Rows from block 3 of a small sound classifier, named by matrix and row number. Rows with one number belong to one channel. Each number is 500 + 25 x the weight over its row's rms, rounded and kept within 0 to 999. All counts start at 0. Numbers have three digits each.
After each channel's rows are labels from the 100 clips, of 14848, where the channel reaches its highest value: "peak on" is the class under the peak. Only what is clearly more common there than usual is listed. The data: single English nouns, adjectives and verbs, spoken by a formant synthesiser in many voices.
# convs0: first 3x3 conv, stride 2 (model.blocks.3.convs.0.weight, 144x96x3x3, each kernel summed), inputs 0-95
# convs1: second 3x3 conv (model.blocks.3.convs.1.weight, 144x144x3x3, transposed, each kernel summed), outputs 0-71

convs0.85:467528491458503516508528501525512480489472443511482460507476521526531470549514505480494495513455496507508471511466517435490509463525500500521473479494476521474550494477476463531494447521485531517499532530517539496525544494471530496480521495491500499455475505478492538509527473497500508526
convs1.85:507538529484531538503500475496513497485467484474489495500483494513512484569465477477502521505470466468496490545467547499517497485478493487495499529511504495482487477434485447519505484495510494522523492530497489496485
peak on: /ɔ/

convs0.55:474551485508489528493507495499503485497442535511488447506510523473552468523515471488480523520464486511498496459476456467532519523514511484543485501484489469493493510457480477461515470519477513490482487469541506495517481436494482487522463476479495476491516530522465541479520508540508502476
convs1.55:479482482510509548519502513531491482473476478548496499492489509504506487481459534541521502540514520494558488525529497505487470488440494494506455497511466506466473498503526523499503543523463465493500531491460501484459
peak on: /ɹ/

convs0.32:481462505549503465505501498519467508475527510516447484470495516492524496500494530490488494522532507496552454447474491530511506531535444487488483530487479497481474510524498500475513497510505483539482498525483563473499476483506486509512435482494483520509485506510452466500527468475526533463
convs1.32:485503518499486494459472460480485499500521507515539507480459492483514553486506534520528536488496508511520511522529503536493507516527490488537467482508549509515515501482456534511501516485468515493496502503466517462499
peak on: /t/

convs0.40:454499549521480483488484527499482446473492510463517503513495487452509525527563505504534511496494513478461525512491526479454455468491534479488491523495480480490496509502476500528521515474472461520504477467481518478482485498558482523463508496473558486501458493488522523505477455522525506501
convs1.40:527512499502487533480526480490454528480510541506544503529487522469496503500488513526515471469486469507509516444509509519494531504467518494506502505512468512526482502472476513555542499506525510524499496470526472489529
peak on: /s/

convs0.46:472488470508474501467524582534504561513508462539506515490471497511512472535511492483449468527502522552514487529503508528493486497490507480498512498554437493501484483529512483498481559516488516521477523473471506504514529517480487514496497496499531484500530495472492447494464504520502517510
convs1.46:453473497484499509483478473490476476501503487466504499470527490513538459523482515508551534494482500477505500508509470490498473501499487531522571502519512472488502461489487484505491498493517507480515491476466498519535
peak on: /aɪ/

convs0.35:461525485504483514540487477496510485495494493476478493521484473468520519555474489517503484502468497517494511476525491464480517486566516446491476478515506494463508495566513517525469495484487493468490494497461520468491521521476511505515529435485504492473467506476528470494574475512484467516
convs1.35:473513529487530502475500489502558488542523496482446498466520452534519531481527457517473527437531508487467480469497513500506508513488513459464501514489499488540508493501450530472494489499525482493514504525562501513493
peak on: /ɝ/

convs0.138:511548472518470518500514452476501494502478500443513481542468545483486502488473486507499482521482509485500520525559506477493473564551484521506466501528540542530523458497478488506513480509470508489514491467517517494506496557468464488507505508523539494532501527460478489503527477523487507495
convs1.138:515497490482488502557449486502506485469478506502465500485527499468503555484503485492536555474498567498502489496510514484491471522487498480509490505470518528468478545516530498481527487514618508482536504472460523488483
peak on: /aɪ/

convs0.23:489488528510511526479485517514500462449482525504488447493486486509491527502474516505480485493452516480550494514499542530517523492505483523509552497475558495483527495500487445532466454517501469458485449500501506502528497541472534493479528469486511501531501475457468479481502515473491497537
convs1.23:504506484510499488538514500506474481490487488469494464522447490560454547502473515498472518496482466491485505480491501476510485499534517495470503505551488482537505502502505487490487492445512514492476519478488443490459
peak on: /ɹ/

convs0.47:454498477531491492527484493489491500457488481500497467479530563483504532500514491488503508463500524471460481508525509514479507507480510463534496486529523483492491494596506488513452499457511496520518486512502486471452436565480491485495503517542514506517514514489496486480502513517464502496
convs1.47:499510485549508432479465502507510533523499519494503527553495482482492538485459476557497520489532545471490514493476539474503511526483515497515520505485524464475512495475520452479518491531521494464549500480481490501514
peak on: /aɪ/

convs0.88:483467497502526481480491505504500536516526573520486523489611516477517493484483560482488511499526478505484498495494488502479518511520517497503513505508477500515502483474574541519522522476485502525505464472503486494538486460463521466513507517518500515481485506470523500520467477495490467501
convs1.88:471484470474472418472453504462515524526446517482504489530471472486558441497485523516483519529493485459467521475496507509469506476482485497480487521494507500511497474499478480495496465515487556489546469469475505487477
peak on: /t/

convs0.101:504525514515507508459487574505494514487461487484464480502522507523483459536487524503527541491513477491476520507465502515521497495530500499520511471470491514501560505457448539495488486510472522494459530493472495517479506491489488510462465509491553470513534508452468490483497520536455516467
convs1.101:521474518506532524523466493491503470492486494487516486506494468482480526554491528511528495533461511487503524475508539515514503540522461515494490478509500543468515521496482532512509531514498508484516521487447513501489
peak on: /aɪ/

convs0.5:485508510569503511471488536504498493537501491556504451523518465500499476521470516520479482498491499469452500500505505494497466528492501462510488504549475468487518499490437506504521465495458508549500519506486486525517532457468507489489505547523518504476532500466465548471490520522479513521
convs1.5:445539507531502521528503481520513538503488485521477494507483486461483497521510492506456519509475492488460526537479505481521529491535483490533502492514508461502534507499509467533498505508467463500496501540509506495554
peak on: /s/

convs0.139:511485483516559490488526483470506510481474525481523486484535528486477495500510510505544495507496506473519510481511467465583508504505484499479480487507529479487513500486515572517511488495488474508472462482486479523511596491491451511494520503491487490482529498500472498495508514470473456545
convs1.139:473477486487527507516510511470497467467514515486499502556522503491504485476436459526540523491561500505490524463529468527489520524491520475468506538530507519509533485453475472494495477496515517517506521446514522482495
peak on: /k/

convs0.108:491526468496542492466536456507472526511513485487475493516523507474529450477482504514533497526511499528521455508488459477451525510515497498540525516445518503497525434474472453467494504528455493492478501499485477543550502491474507532513523531527503482488497503494494503526501499516533535486
convs1.108:532507453446483494501465455456519506486522476471502531514537515530463484480497470499534478545483524524483497514512514516503519556491513499504519532515506468503510543496511547522511490491446508444541502501451472494504
peak on: /æ/

convs0.77:491525498483523464498487484531513529481498450490508480523516481538485471467527471535508479464501518536512467514486487434529519505476531473531505517545520540565478475512518532533523478472479513474501489503487485505510482522459481523476478466528519472472498521490545473514499505514467490526
convs1.77:517528527499481466465505520513469476467469526481494509470520516526493515508494473476531532527515528478504504482551553509462469496490470489511476491516457520487473523483469468501512495466500496516535544474489477522502
peak on: /aɪ/

convs0.54:449496473531511502498550492515523483489514494493475479506512497490523464543494499527542473495480526508493498489471498495516488487463473495463481523521503493475541485468492458479495457520457493563499526504482513480528454475499506515481517456458479490536532500467479544521516492493564520512
convs1.54:514470492493464548455526485475466507517514544473487520462547489435535491496451489537541514453462511493500504478482484531485497497482478477493524509487498507487526484454481494465502487485466535514472511464505503459506
peak on: /s/

convs0.29:532528487507492499514486529494538467456509532525506513509471511525496528486492486464533477484497522498495500522521508448503486499436467521481516523474506495486491463473452554475516515469443486481516514518520512461532519511551482495478496497451553470496510513524541517536486506506511483484
convs1.29:509502531541567494485517508488476495508525486477484468529522490499494467522533502489532463522515525479482500565464538499493484502458468497503476519492459511509495544469472498478511511483467504503503501535490515470498
peak on: /k/

convs0.12:486518488489486523484489488492497480457498465494473447489497485465553515504461502508508489504545466493528514471487490484497512542507492496516483442494494476460502519492499507475486519484485489472505513496586525484516516527531489421453519477511493504488480504496500476511527495453453485474
convs1.12:475543508452513543536526495511499467487519461515522529505522570506530493470474512521514572521473477511453484495512467487514493492510490495519471524484444500502528483522493460490487503495501511531513546475479484528479
peak on: /ɝ/

convs0.143:484512469523504504510541462493457494515483476487533490501510500471488499525481490508548482511487502460499510524556470479494510517471469454525512493508521473498498491476498468490503445469487489502474482491474494526535524566444457533509531543524507512482515464464470531497466501517501533521
convs1.143:468456539478497476527469489517503518484532501438477535526541497493462519498469459498503504517481491501399486495526536497468486543509501509519515500501486475517504489516473533436451516529514489497495502484480514551527
peak on: /ɪ/

convs0.48:498541540483499500508484491515529519473444519469533514468443495479504519491505523493498498526478526490468494509529529508512474521522492499508509511502494542505490487466493475524517491523471512467517498517512515489479429573513552494428511505480482483512504486430505490487501486493529491508
convs1.48:531506506484468509504468467480502469550456509537482539486478505558517537522543511507464509428505528518504491496506477556483525481486445455492482507506500512495458556493500488500493485511478472439513465513481560489484
peak on: /ɹ/

convs0.126:479464526527523481517500486514517503513469546527498476524532495489538486543521507480492475502495508504515516442477455471507515462464517503516521500506495474469540483486506451426495450446447498488498483482542519490484460482538507504505485519504483507526495485534497506507498466513520525487
convs1.126:515473509499453504440500529555456505502521510503495487491528529490493465524484559525495442503498497481485512512478514510482505488502485472493524473556511538526510541505509542500497468551521466467498516481482491508534
peak on: /b/

convs0.114:506495538499480487538485514487498494501479501520525460532521515474521494479451497472527492510483521503504483564518497471506518511473470517554511529447479500501480470533502522497550461466494518529538498499481487499589506543495503523476496486485516487473480490491475512533484499509470542481
convs1.114:461506467474511534463516476544535479537509477485514447509540514519471471457555431492484480496517504455533509493471506505504477462493468492515502464517496465474500489507535525498493533469498474479500523471515508487471
peak on: /k/

convs0.109:460470457513500471512501499524545497547527489413535496481500482521472505473511516452539525488495490463532526443504509505523488497537469486457492459486496487464472516529496478496476541493483516477510474470495477505477490524464474517498509505541470497487495486487474506493508461500496494502
convs1.109:495462504534474512512488501503547517502517509488499498523515489469514485503517482517469512524539495493542493500559491517517499459479511496500518484492519476476498489545511496555532532501514501525472516514556478527504
peak on: /ɝ/

convs0.60:516493472494528463534473461487495493484494491514529489494478507494545433515479522471470492498512499453521496472499484524504485519460517454497494488487530491460468477501436501466507489491525481481503466498527458490500480511531460486500472500506477512554487462561503473479481506511512535465
convs1.60:467473516495471529533549541503520496487491500525469518507525492578477490458466444536492504542520491493518519513467523485507495516512538474508464533489493471537518510475504462510495456498495532521453522472538504512512
peak on: /ɹ/

convs0.64:496489482522503484510514498486497511502455513478542468480480496484532483523475483509493488481477499510487524512541503512589474532544507499537477499517493500476521505519502554488471467528485481495501506490470529481494563508436511558536494473506525482486479493468494481479497471520509489548
convs1.64:492511504459493494548502500487561451514487496501535484500516495452528509507470535465487462458518495466484530459476503497538516496521544469485499509517508493486471482507500464534470463496500500481516508466553496430535
peak on: /k/